From a checkpoint of a small audio frame classifier.
Training: 4400 steps, batches of 256.
Rows from block 4 of a small audio frame classifier, named by matrix and row number. Rows with one number belong to one neuron. Each number is 500 + 25 x the weight over its row's rms, rounded and kept within 0 to 999. All counts start at 0. Numbers have three digits each.
After each neuron's rows are labels from the 100 clips, of 14848, where the neuron reaches its highest value: "peak on" is the class under the peak. Only what is clearly more common there than usual is listed. The data: telephone keypad tones over noise or synthetic speech.
# fc1: MLP up (model.blocks.4.mlp.fc1.weight, 512x256), inputs 86-171
# fc2: MLP down (model.blocks.4.mlp.fc2.weight, 256x512, transposed), outputs 86-171

fc1.209:495467473479529512482466512483459519508494515516515473530532495511542500521487517469522509501528476505522474545470453499498496528496491478497524488460517500516499524490510478499492494482502485482487490495487459498566479511528503563461481523528489533447547516
fc2.209:498492528485507538551495492522486531522483517461503482514474534462473481487545496504514523518510538456522531535518502503485488467463505510495518485503501478453474497480523501513517465523481463555527474545468457498490464484511462463496487553475477518522500526
peak on: key "1"

fc1.316:476500518530480606508508536468497487490526517519477545511512486480533460495489469502517495492519518503506509424551527490489491485500492478534499508532495481537503593547488459534508495520507486549463509470509524529521503543443502485569498521507500512476509475
fc2.316:501509509518499396491504478511502497505495467480515464463464474518468511518488528488528526529487511510535484559497494492524517509512515534453489512509508511458488425432531501474503489485499503441514481540499462498477482439551504496466519484507520496521472503
peak on: key "0"; key "8"

fc1.272:513502510455492465504516482535480479523518522469493527538447493482483499490502475535530492460540469494498470513478522492532541464490501456480533508499501531498480494508555516505541531494482520503519490450489553481493561519504533496484528520473500502491489469
fc2.272:559515516529503490528478530473533498466474520470529490467505499530540494446514475487493485497437534495517498550482480526517462555454508509551474490513484507493518536501472473496454475472460466480492537532494512528549473485491482527504509485502492480489475481
peak on: key "*"

fc1.7:500506523485468531496517516484513499515476517519506522500474491484500491466467476528510497500481528535502504479491517519479502480494477527546475527516510510521486480501471552510489441525462509518490483504493504512568451487490499491473489529495491503567470511
fc2.7:501499512515502481499478512496483500484508465501480447488516526498510505524561523443518515496496476494497507509513491491481508489501526455493520516491476514480514494509505481473534582481510448467532487511496508458427533524555496487513508488529518529490518495
peak on: key "6"

fc1.503:467456503451469487454525478527495492498507481485533507493528527535541517517492536476486466513504446527495509544489466516500545511511480497515467523524534475501464487520499512468492485497452548489519507521505532489522509503495496557495500508473545525478518579
fc2.503:525558512526518510522487513454484507472483505530464443510460466514545472491486483497473487492485548481481515455537524520494457476497548508471530496524482508470508519473486521519466505527475463447478496494529469510506452494476512495538497522517479508491514473
peak on: key "3"

fc1.446:492507535501449549507532545508517485546522514482442550477525482467491505534527478501497502455498501498487507480558504543493492520473466529529461500485525478488484520512472512533508500470525481491463476452502453514454488472512496505490520510509496529492469509
fc2.446:497499471509536462486466462476480515433499498525535504496456503506491506480469512474481472541533512547514491496475461444498505481498515506480527508523482510519541493487554475437466481520484531509528526557501513498528519530474519493518469509505487471511528523
peak on: key "8"

fc1.423:482519496493484503503442502481505494518541483497522477504535506478471515529497506537485483493546461491457465530493531506487584518521518505493489486485456484522509492521518503459493525486513543474507492543461515509494527477528516537471486470489497533504449475
fc2.423:501473509569512506484571491500490494538458503505480489513462473517523512502500540483491483475447513514498522493478510494465457485471488521491490466517526481476490514526486502511519478470471462486476522507514529484485515543506505516555532475521526500506552498
peak on: key "C"

fc1.393:505473495496475562487509509499516464546539476518493495504471504488545503495499504493499472541525472465506482497515480483497494501481506497495457523506487477479489506521511513471476497477497488490516481502512513535455477461519503525492519509495529518494473507
fc2.393:519503521542490456495509525480505486501463524488533479495485480551450485511486506509492495473481519533530525499487545495475501479534474520485523478516502510509496486503522531492509478508490480454475535473511496484509498517479556448521481477507470484513523471
peak on: key "9"; key "#"

fc1.288:509561524489472517497502505462509517487497487496517526538547507499546476479468503488491486483530522496500523471465505516484537496468486494494506477479469500454466514515503503497459513506498516473485501474504525475474499506518525487464487530504517435490517480
fc2.288:458456481517497490500511513510516484513521509485493500462494480494438538552529501516524498522488492533492502513546502494504442505514513487509506541532532495534508494507478462509556485463470463519512485519523472548500479510479454496516521483537491519504510520
peak on: key "7"

fc1.196:481489475512486523522472487541510511515512528508525461535524519515485482528484522469490478481515496564462519524494497477496547520550523446508478485483498504505508514542515479469472494495493485523495470456485464486506532514486463501464508506495484482526456520
fc2.196:487501481481483493458502479512479460523499523517462504490504524499493567524515498532482544482479458491461492520539504536490541518491516460524476499513502495495484516532508484482532525489521565557530483477548494498522506461536525496530501494546521522518502506
peak on: key "#"

fc1.116:461475482502481493523523486522477482484532473514478490456516531492472514494496523503551525506503509524549530463515477485518496505516488514507487522486501471522498486529459509480518500528492511524536522472484514501504544467506532500490482521493480479493481529
fc2.116:562535483544523536517498493442509519431477482509507498503465462520537516472464513460489448463476530464537504538494527520501462498468510536499482512495506491459495500478507494506462461487507475473481547523508481512506439508507532485511483516548533522500525469
peak on: key "2"

fc1.305:494469507481517498460527527526507504462522491514517479475550498506496536518476493476489458489504486504472502507511484490516537491494513508497496517499504463545500525530497512507497498528485540534494508534478484499511504508518489539490494507489513471505497541
fc2.305:500545471541507494490475472453495514484471526484468476505467472533551440469506495492496454508518508479524511443495484511484475507490555517471526471509501498466486468453525500514449511494517465455501486472520508497479455461472515498529492535502526517482519510
peak on: key "2"

fc1.498:460491510511502478511513515483491532474485489528561508496446473538503463468470482482448507519540508494492524487517529474522459426476520519512435490478547505523488482547561457548486504499538501534502519525513520497513492490498500478482513506515505513494550547
fc2.498:509514491489477516469499507492525475511497496450469504499546490485506539494513515542556507493483515524505460510489478515495543549541502479480541514526445479461522491459441531492501481482454498485492499486495502505482489516511526508484499489454476500536488495
peak on: key "6"

fc1.282:486489535518495506503434501488471533478506461532513470507516470485514504522516534517554487507477471511527460498535460489552515481497480507498509503487518475487466509512511483484446483484532484491531488503514504507506530485516485565488555488519471518470490461
fc2.282:487498515511527500481568494480535487544479534473465532525496508505531516492468466500447476532504496478478518490466508531470470507534478503503488469496503462539504524479529522518538525510489519471439537510504480500518511513486511479506513470538478451477496550
peak on: key "C"

fc1.162:463493440501509492515522525512510502458517509515498494502494518504529550503522561494513483486513485470498516537475486501494486490493473469505491462524504448518505549502507462518527439499546525501517495504517523486550506499511470527472543517468472482459470491
fc2.162:493492542483517488486468483460523532516492479483455486532495469510504467510509473507497457518480508500505492462548483504523528494497542500499532547485480536503504471509509540522435534512451486456528519512484463497507517493535491494489511496567505471495536537
peak on: key "2"

fc1.102:527507493520517481467514462513523515514474485523508458516496523537514528480512525501490462501534465511481501489481452495524554487490515477534504500468456476502532478507487478515514534462488505507491452497483524474513503502520534488461470488482481528491466507
fc2.102:505511514494475518502497521452471499493522512498498497516495463480500523506517483501483508499456515529484532494475552518474475514502495506473489486540516499500470511528494519515502469487508485437540562490525531512476515528518466518545541498519541518542497485
peak on: key "B"

fc1.206:478490485507536507444461509478491505538550477498489441510532508457477479529472499537508494514492477482434471531508501538496572515522511518493472455474475520526531527524490481465506495521530565491518492545480491491521540466530498563471481487499532529500546519
fc2.206:503497500518482481534522535493533498526470533505508484475478459537557494512509527513471448458472543487494478528495501496494458486492493514512488528535492466476486486488485510536510471507449465496493530545526542484498472524471480504527517505503499489507509520
peak on: key "A"

fc1.203:485515471514523452456479522480519492490521443475537438505537492502496496498517501490499523510522450466464459502459492489497563504540526477497496507474450531511512492521506510546522504510509521489482492509492492493472528532521509512484441505511499508500495445
fc2.203:468499505489493541533562487522498514553461553520466500508473480512509527491479503479530474488498544487514526525531511496477499477489474472523528477523501478512469492504487530485500510458461480512518503485488528481510532545522518489530535510515493493499468575
peak on: key "A"

fc1.494:449475506454490522470545499516497517454494513495533511451514512540573513519497528483508487474508449510510518528511473518512507473479495527520480503522496474534479453550504497462509471490514531486530546493529518505496532537545493513506469485490526485448533551
fc2.494:516519494531487495510475509493500509463444496490441449543476447527497484517491479492471498571532522500478528476517505468490481509544542525511493496531490510497516473474503517486494489512523463503471499513499514501507419464453501518524489502516495523467521512
peak on: key "2"

fc1.211:520528497569499455496522515517476520526543511477469467482469495486493554541543510504510521502526496515509510529463508517497504511497504492546493487465483519485498512504460549533504516468486517485536532504492514477484486476521512510492510435508497507447503508
fc2.211:497490536436538550489480502471537500458439517505501543513534501530519493454474480507466473508485498495500481505507494486529486486530487532503520486514508504503505511525555479473484476542479517475522509505488488507529504495480476511510450503485490469514528495
peak on: key "*"

fc1.317:504490515479491506434459464484431475485538474516526527500471474534470457502489523553502528498486528478505481524473522475530468518492490491508506503479525498509496525536462550476485511475489475522519482506504525560517478506507534492514505474500537474453522504
fc2.317:514494512501499463486534481534526461541480485491507516528473476508477519512488505473494461508517480531499494487513493487515533473465512495476511524519479523488514470493503499455528502509511476478490509467503500541494468486502511513453555525455507508498502503
peak on: key "*"

fc1.185:515512499486450521500499463504513517523520512545534476484531515515546505494480550486479484513524495534454511507464501479516552516516515423545450547512526512525497493519503465494493506468479497525529491503493527484504527499528517488467517492484482544560525523
fc2.185:485532513528481509489499512508505480469442508513468490503484496525482525506527466532468529459471487485472563487520541511469488485508513509440512490537462465475500505506481522519487496543512513502490512462539515498504505490500485520549490494500519493475474499
peak on: key "9"; key "6"

fc1.324:508486462500531451464504509495484487513489531556517508510516568505486550509533483529493440508513470508494500504487531512523536440488474506517507512498488492495471493473492509505523505510481505521529465453545490535468506481480479474521515477467490462490514482
fc2.324:493496518501481536563487489478522511503494504448484489487450450492519462492504463481512522494490549478517500485507444526492469526499531523480518500512504532503523529504535468505476490501517474471507515550431527468530506542517544508480512525534493513521492521
peak on: key "4"

fc1.124:490496548496477545510509489500525518487522506492495506493456490491547476455494485476508490509528509497485492446500503509507457480489466515506528493482505482539462528485448512513523475504542499529501478505505495479506520500527485469470496550492518495527464509
fc2.124:492520501469493440469478508462489464474474460556501504503487455514440511557522526512500507522507507588489510534511504488486533494534521481492493526540502491509498481514533487509487513481444447473502513508443467513479528517450510548499464474532468505524538488
peak on: key "8"; key "2"

fc1.346:472481501540483480467483502513465456495500475513515490480478506530502487483532451538522527471571468492492509523524527529482484489481529520501484545519511504522517465537469491512515496502486530505499475530472533510494540450477546440487479520520497513506442499
fc2.346:525527499498509503532525511455505545535515536479458492540540492490498527507462550454484496526433532530524488474480511443487502488518473486512501467477486485477446505488496491521493486480499499501477500452546474494495475559531477531499481491478488513507547486
peak on: key "6"

fc1.181:515490535530457518503515490528520507484528491474454482530482474440513477503520510515523518510488477498536484519495516507490445504477490471558551526510459501467467503479500473500483463459476504482524442465530500499495500465491444512498468438486511537545504512
fc2.181:472516498475488484529470518510494506490477493512526471494505505501509487491512471502492470470495509488478538520539544454524498459525527509492465484446491535481493523500463525451470563504477498478505494515464516494483519522512566465513504526526492513508463523
peak on: key "5"; key "6"

fc1.429:484506473518513479493482505504526470494564492491479498520518479518487464521463499486543523528491517520546549501493477472469468505538475468525522475488534505528504543444495480473489450510481514485505440493570471497543498499494484504507513478486494497563524533
fc2.429:510516477480512522527515463507515496493510481511500458465463483497477517503501475509474505489493472465486482545538513509474519526528541493487490509469492519507487494539479526472486565515490510493474488514462516477484508501480529473529470477480502469479489479
peak on: key "5"

fc1.435:513483529491490470486482505527492489515523515520530482528518534460473522498492478504486485525525479489475519538512495500479516540459520505505482491494491497467458522492464541506470506475470527462509451542526489549436508478531485514461488487538540510499437500
fc2.435:494485507535473535540533499477489508503447494512473509487480481515504489529511546486472507459476512514496498479498544490472508454513476480483519504509512477496517505515511493486520488501495468511493532457458526490557532560458522485541504515482460485508581522
peak on: key "D"

fc1.454:463495490476520491473507511470489476491503524544482490502502534500516526471478472485512472503517514503499527485469451521499486499449480476523495512483520457482483529526488557557544541491497547476521503456537517485536469525498492456519519516521465440477541509
fc2.454:540487492471474525508484518525533523496507494459508523490518488497456494526519513536500525501505488528504469505508515495539537500544531512510525492503488533514521479530522486458468468483482476523518502533462474514461494453481488514476475504489553556510534506
peak on: key "4"; key "7"

fc1.267:511507503487512445464469533506467469573519504484533478501516526439478495502519443533497509564510507515489474504478508526512512511502474466463521500519521501507490507474534508519510525473484489509514486552500507513481476515500490535470519494520492508494499437
fc2.267:512516508493532542545489470497508508478476503490451547516517437527556519468462525472524461465470538474517481528508498461527472511498471507512499468482518476502517490489514524467490498486481485486487525501460533501497475509488526485568492496497515472453510544
peak on: key "D"

fc1.386:521486512508475480507523532498519528478507501504501511496541490499514530512495486452517521467511480498434475466493434481479523509512488482498472494519447517472481517492467536526486494470494511478486485481519540524476492528503506497477469511590488511511472520
fc2.386:470490500521494531519489485521467479519488492498475480512452538509473492522508510546488471529492497496559513500521573491498499487503522515514515526486544480532506496498537470445510498499489513526526517515472443480511516497536495507520519484463501503502529481
peak on: key "C"

fc1.364:500498531457448515511488508480531500524524546504533509474530503500515503505455537460497498510499529531483506493493490436481515495517528465522498556521536505516477532517525458519489519524471530502491519466518561525507515523511501493469531545496488541531523545
fc2.364:503512480519506481490484500501483486452481477522478500494469515532492522503502461534507479494528478461488527490533536516509522547478524481442486446516475490498508459502498559481478495463517488522548491494531453453479514461477534510550472499479489493498479487
peak on: key "9"

fc1.110:504486531501495482520533543521497494535439532547478527456517512495498533493469525470518467489473474505524531456477474529480532458494467510514508496475512480486514498514527510522485501473470497517490489478539507483466451484533531443501550504482511480479513489
fc2.110:498505468490514528471452497477527516448558482469529487542482455499486503513538483523492541501565494518474491523516524495511494522484534488504496521536485524502525504503477491463510517503505508472506515517476536504521552548491474556497436524542486537507524524
peak on: key "#"

fc1.304:488472506536459498491498466497454503543523503534523494487522517509474487503498545505505474520502487478503546487520477477511522505491532546510486520479530493474495477545516478498474454485491476503504471486529500525472502456481512497507556520518540487445499489
fc2.304:499534503463521526494515537507547514462477502471464511523512476516518535519510467502485506501535490534520483511497509496482488519485459463506506459487480487536501521464490523517512551498515549481446493492511466499500517554483517500494459481504429515523512508
peak on: key "#"

fc1.164:492551513488493586453489543494471497465531494503513532505554522521529462499503440518523534479541509505516462476535521531504454496481517469510526513480531451529493496531508503515490502506505506533540500503531459492488501494509506462535469484455512486463472505
fc2.164:477471515500513404522501458500526471535479487493494476480440475476476499502495550497510485556468520505508500494495465498499537467517478544474495521530469551466498490470514448514537485506519495452464495494451504525494493487485482501470518542546497537523535505
peak on: key "2"

fc1.244:509526470501517520502484486514537491520466454506506526522502552534521504533542533472468493548502491512471483485482511460463482494497480460513519490530481503516494544501460475474514469534473464491493512458517471499532500516500520513531481539505498468506531461
fc2.244:508498552482488502527502505475472516468537499526500490489492472461511501464453454532566527513491505503503519510536493546523497500494514507468495510499534472498482482484505523518517534470514532455522492546484494501481475487467489498473541472497540527517441513
peak on: key "2"

fc1.121:510514501453461457488540493481525511483526538504484537506478505466495513490497489506492515497516478528489485477509504490500505502494490504547516453568516458491456540532545509463519415493500563468525494460517487493502493506541532520496467506529510474516487496
fc2.121:467527509470506498511433528508468486475485500514485489504493490503453515525485495490482474544482524502480498512517487466509533485525516490489512514456481521507522492495500499521482539501478466500513488500484467510506560478451499459451538503496518506518481499
peak on: key "4"

fc1.414:534469456557522469484496503516536483506510481475544485496512540534511494506497481491467497510492490478509463461455487480465498449542511515493503479462495527496504471463489538490520467515463495521490508477490474527490527509488497493487478537560516519495494500
fc2.414:463506495462473533511514520509492504496484506507456507518490447457522511489525501465520507483514541481488519545510527514545517556493479492498493512531513459514520507525496458488496542484522481529528505511491564472511483518502514502504496485436512485539483524
peak on: key "A"

fc1.107:473518449495520520468502493501501525500496498554489445509517512504509556475506544525503471486515480465493500523458496499477478515497500491489521515461531473490482506525484496563541481490514470471522496506539507481561509493518485527459485494501514485436497508
fc2.107:516529541473474475516475529432503523521482489502492474510476481511464479499492508469539463464479539486487488519529518487513530491520513519509521496436496538498507500518512536535478529502473437545483491494405517489518541493491526476472488551523493480489524516
peak on: key "3"

fc1.224:496552464496496509550497559497508445448506501512493553517511450544542502529492514524524507507500529477507458491543488491465485482508557511495531490485512505501484493506515473488491467552527517516504499478536479519479516521511507507451520536495486485505522519
fc2.224:493457572499501477459467503481535560557511474515543502485484526489447507488497473497474534483539489522500500491464488492509463482514430498485494522523491449499481518480490483536527521460485473513480496509484503485503487462443497492497472482507501515511486460
peak on: key "2"

fc1.143:453484513477495542472454510483443509493530505538523524509485511536504442413506490483489497452541495499507544487523509531525439455476501520517507504507516478573473492521539501532478490539498508490495515499490497502541481473502512465500497507478504516465483509
fc2.143:537551510516478447516543486501564469526502472450468500499506486470468553567500524537513511564476509522510477492481500466478563513517464485481474521483484519429525488482462500500516508453491480485485475501502491503456494505495485496499498517541502494541536516
peak on: key "0"

fc1.229:493462508517536482519492518464567444571497490496509494490529506531484524484515542530493483523537521494525469500495497503546476518448536493471462526520515477549514514494493501501474510495507525502477494508507471512493506462511499495494576526477482542507500481
fc2.229:508486470508494495504503547481531496511504541490539458519507521562485466491533529476504508451486495496500493537543517479526502459551470482507495524443517518520485491514494542491527499531470507517523482490480502457464511485510511471446498522491488460493437506
peak on: key "*"; key "D"

fc1.377:493470471514449491506524505512480530505511548511477511495508500470505519520528505475533487489445496530537440504532485503493496447517467512497505489501516511487512505518506496463489460490529498484536488470512489470526525452503502524482463489516489533496493500
fc2.377:500475551499507490532452492509473511541513495471533519533466545478514495465513482500476502500503517503480510496471514518504490507518517536476494509498502508506489501452505471478536504512491494509523508567472490531485483488485493467499498549466492529541490472
peak on: key "B"

fc1.149:500507496512498501489532511482457482530486502519507528505524492544515512474486524447510547547512530501508471498482510500543486528524498457445478497558499450537456498543485488528506475487487468493500494513506511517535498498490524495506512505476515503445430482
fc2.149:484484497476512518521488525492536526496508505467485472529463500545482497508528509518491490461485485531490521510523551451472528474521526513479528538469521519496507473487526565499493483548496508516459493507488495470496522498487522451469494534525456467486548530
peak on: key "0"; key "2"

fc1.273:548561541532480524538495436475504478476502468473499524488521563504477463446509524513494468474489494549519528458495509482494497488472480513538497485471517501495467519507513484496526490487512510514499485494548528504457492469521520463488528567442502474486527482
fc2.273:450482484462486486469485546516507546538519515519476509498506426512506554542504471498494542536528487486489492531498479509490491495500504494485503512520490486490523480523498495506475484495510495477484516494475482528553516528468500511501486425549493528531490512
peak on: key "8"

fc1.16:519531525432464455496498496539494479544506539477491520519466519471499504488518489517540496473524482500505461502479509530512508467474477468488531510517540523522485504492568497484546530487514515518514504465466540501519547510505505534482521525471486507487496457
fc2.16:538531517542503473545515512470494515460468495480513495477521479540526497439492495475497482494444557446527507545514482492517464514465505503543503495488498495460493517505487454524456461499508454475500545520492510522528439499487492507505538499517532509502496472
peak on: key "*"

fc1.342:454469518482474521536464505509486488526528496489462520475474482533533511480514509523501495507507543532504527492502502465484478515467509488534504495517534499515499511528485508474515507499520474525467518481485508458465498492504569482504513539500514523513569523
fc2.342:545547506482496487454484509465519519476492501517553538523548483451462534516483495473495532484531445508493470525512502530503504449497501510467514518513482516476496480504522496518483501499463509496515492493537490540530453498484476528489499478465482520490475468
peak on: key "9"

fc1.322:473502479514464514452478524482495469487487480513508518491465479506512491480530525491547495497480523514500509531461503509501443529459483515512499524486506505511511519510483500510488532498489474543498531457473533533537509511511507491474448572448554497468493475
fc2.322:495495524483527511517479456483566501489514512504512524523536413527510517487507485517502466510543537467489489492519506447493491495504525471494515483480510480499513465504510514491470477478510490425478512530515473527462511495504488557520520475508488525525496526
peak on: key "A"; key "D"

fc1.375:491474505512512535466450474530487450536505467523520498482544494500487519492470517507461498528515519482463455536512526514509549538476512496495460500472496472509472508530483513460495529476486488467473484553498495552490521457521519513486492461547557490500498505
fc2.375:508510502524488498507518513465484494512473495527458475524489472536501482545486488498499467475449504503499527481489505492454486432505467484511538485512520516481529517534528525545488492507482482469468524492500489476510512547481535508520523506503477491486543502
peak on: key "D"

fc1.278:478470541484508522485491492494473447537521469492526498513502503500515488517506499529525529571517483500512477487537452498522525477451493524515483515500505466506478525511505500481465475472496469452479485503522501552484475492478515515517570458525505497504485485
fc2.278:523536483503504508476522523504525497542503509487479485510504495534498524516490460477496435465462498494517521486467516498487486520531450487488507466499504498526507521519533549510552556499495543474466509467490502453498533471502531456520501493499466499480510516
peak on: key "C"

fc1.22:506529528514474530454495463484500516508506473545520473494535531483547510467522538486485464511510483457464544484493498468523522530486495497492479486483509510515499453578521483505506521481491495502521488488516543527470506497507519496457517518476516484508543478
fc2.22:491495493501508498507555513496507505497490511477492503546487479538427511544478480529491540484507517554528513516517521511465484509512514486488520497514480499485487526454487548526497466493499511482468509513503454480503502531491507467533500468551462513482480525
peak on: key "9"; key "#"

fc1.73:506476494454475473476501520509494471515497491494511468497536497523515481481512529468471482492515477551476472544514518515443503526500516473498509506507553506511467488515544488517533500508475550523483492477498477498504505474511470535500497529536526487459530516
fc2.73:501527535517502556518514512505493514485465497501491461524448501482546487507501504520480500508494499457520511465477490532525481482445500496488507497512465496464501518499473477513474515499458448475483492518520457516519461520486479448516488563486497505521507514
peak on: key "*"

fc1.392:493476549500489583481482510474477453511544541484508568520493503486513454527495472506517513498512492512528498499549515522460465484473483482478488479496516481516532516528478498517553485523478506475465497461509533562536514499484513490511525499493521488490497492
fc2.392:493518451479518416518511504501546528487498449484513470483494483507472513477517493490471477516499513525502507492479494470547517539530516496532510481528509503474486491510563499511425506462511517490519487507506458443482506446493481491502471538482463499487514490
peak on: key "8"

fc1.287:477497488518478473532525478502496539490514522507474533486449504455508504525512516497518506488522476493531502476491536481490476536507513496511503512495512465526469514493458481484562513521524507519499523400456529515507524511472537500489501517454488493488527502
fc2.287:534479518487553514483499498489515441437520512493478513467518500535526503501474476492507490485454533519548486511514501511509464496482477510486480499510488519494542485513532519519427507529480484466497491554578473480502492495517538530486500500504485477493482469
peak on: key "1"

fc1.156:489521491479473518491532552469484500503501486520519454515502502535463545540511514529518504535524483506521476530497498501494471529532513512524493475492499521517507475505482492516488511528544497519503485515506486477492538500538474517496478490499526476461451477
fc2.156:503478495514488521480516493498487496517494500506497507482443466488523542449500529482532490481511526494481497491478502495478482498516496543505487523527532464516486483467519494524534455505478443469472489527510489509464488511513541496540520534505466519487523501
peak on: key "A"

fc1.257:490471534481459519487499473500498494544544521485496506513463454491480484484474533495514509502480462516479500471516525518525510461519495512513506499482486479464486546509502500511517495500492433507490460484528508534503495494499491496520525491511541538498487508
fc2.257:497556453497517479494489526533543506452480474487503486483538511527517504515540461493492462502539521517511506524506464462503479513476510474510516482492512492545514465496522499458466526486502546506497513523494499490522526537516503528494486500502439452514497490
peak on: key "7"

fc1.133:506509563492475494501525502495456473502496505508479481505487539503521465519524494517500469500499482487533586523489490521488492522458447524509455480496500480502507475482481512500494501499520515484458491482512500491478469489522525504454535510443500480513544468
fc2.133:492499466472520522485484494499561521494518508501530543506506461502449539499521497488509528503542496525489441483514475497501492467521530476498541529508518517495516513535503488497499520469458475490523518541509528497532530518476465520518485504558503498488483522
peak on: key "8"

fc1.309:522540449508501522511504540508503547495478505521492518466470518560534510474510508492519513498474509501484485496514478465504480512489490508498511521506524458523474494523447445497489535513519504472502485461506525499507529493510522479519517489527534495456435493
fc2.309:506515516508525476491496463488492506503515513491541483505499506439474524484486465525442524523529432484501480500518503498511501581513544529500523506494478506503533533513488525553511488489526500529501540532455498518481510461491497500427503457471469533487481501
peak on: key "C"

fc1.320:466506534509538474473517475484503491538517473483475457505517535496473552472531494479468452492483515491545462496494486459498492512494483513533517501473505521491478474484499493529491533510507510548547503513546511520465486512517523509450496496456522468477493455
fc2.320:510520474479461511532500485501540535469482528505512546502497455527526482535476519518532564518503494500443521535492507523517492504489498485480517492517517504525515525530528488491485437507493490438429489475481509498519508498446475491529493535534476564500518508
peak on: key "6"; key "3"

fc1.488:535484496529524489487482519541466548466513540465524483511513465548513500518529519500512493459473500487526466502481492469538513480490470528533483457527539493505486495500478515498505486522502528490478478498531500514483497524467502520569521527507532466462511509
fc2.488:468482472538520547494506477530509505452476486494521470531485524469512523462483516491473498540485468518475513485495493515524461542485503510522453506566502479478505525472515479517517511507491563509497462462508465466486545474502479454512456478484494530502461507
peak on: key "7"

fc1.396:536508545487465538492460497490476479503524508465533502515488541452511431503509475539500526489485467511499477458553518519467496511485480533503467508497496502498517499505464536530509461522551517495464501460513482504509536520464497528493484519495512475525507501
fc2.396:471495465511503460514543531516539512508483485518458500479523459530506543508501534445494483507493549504533483506484477484526512485509507483484534510483505487475494491480557458483504514482466469508523493538479502489482495499546501455506512487498501511506483534
peak on: key "7"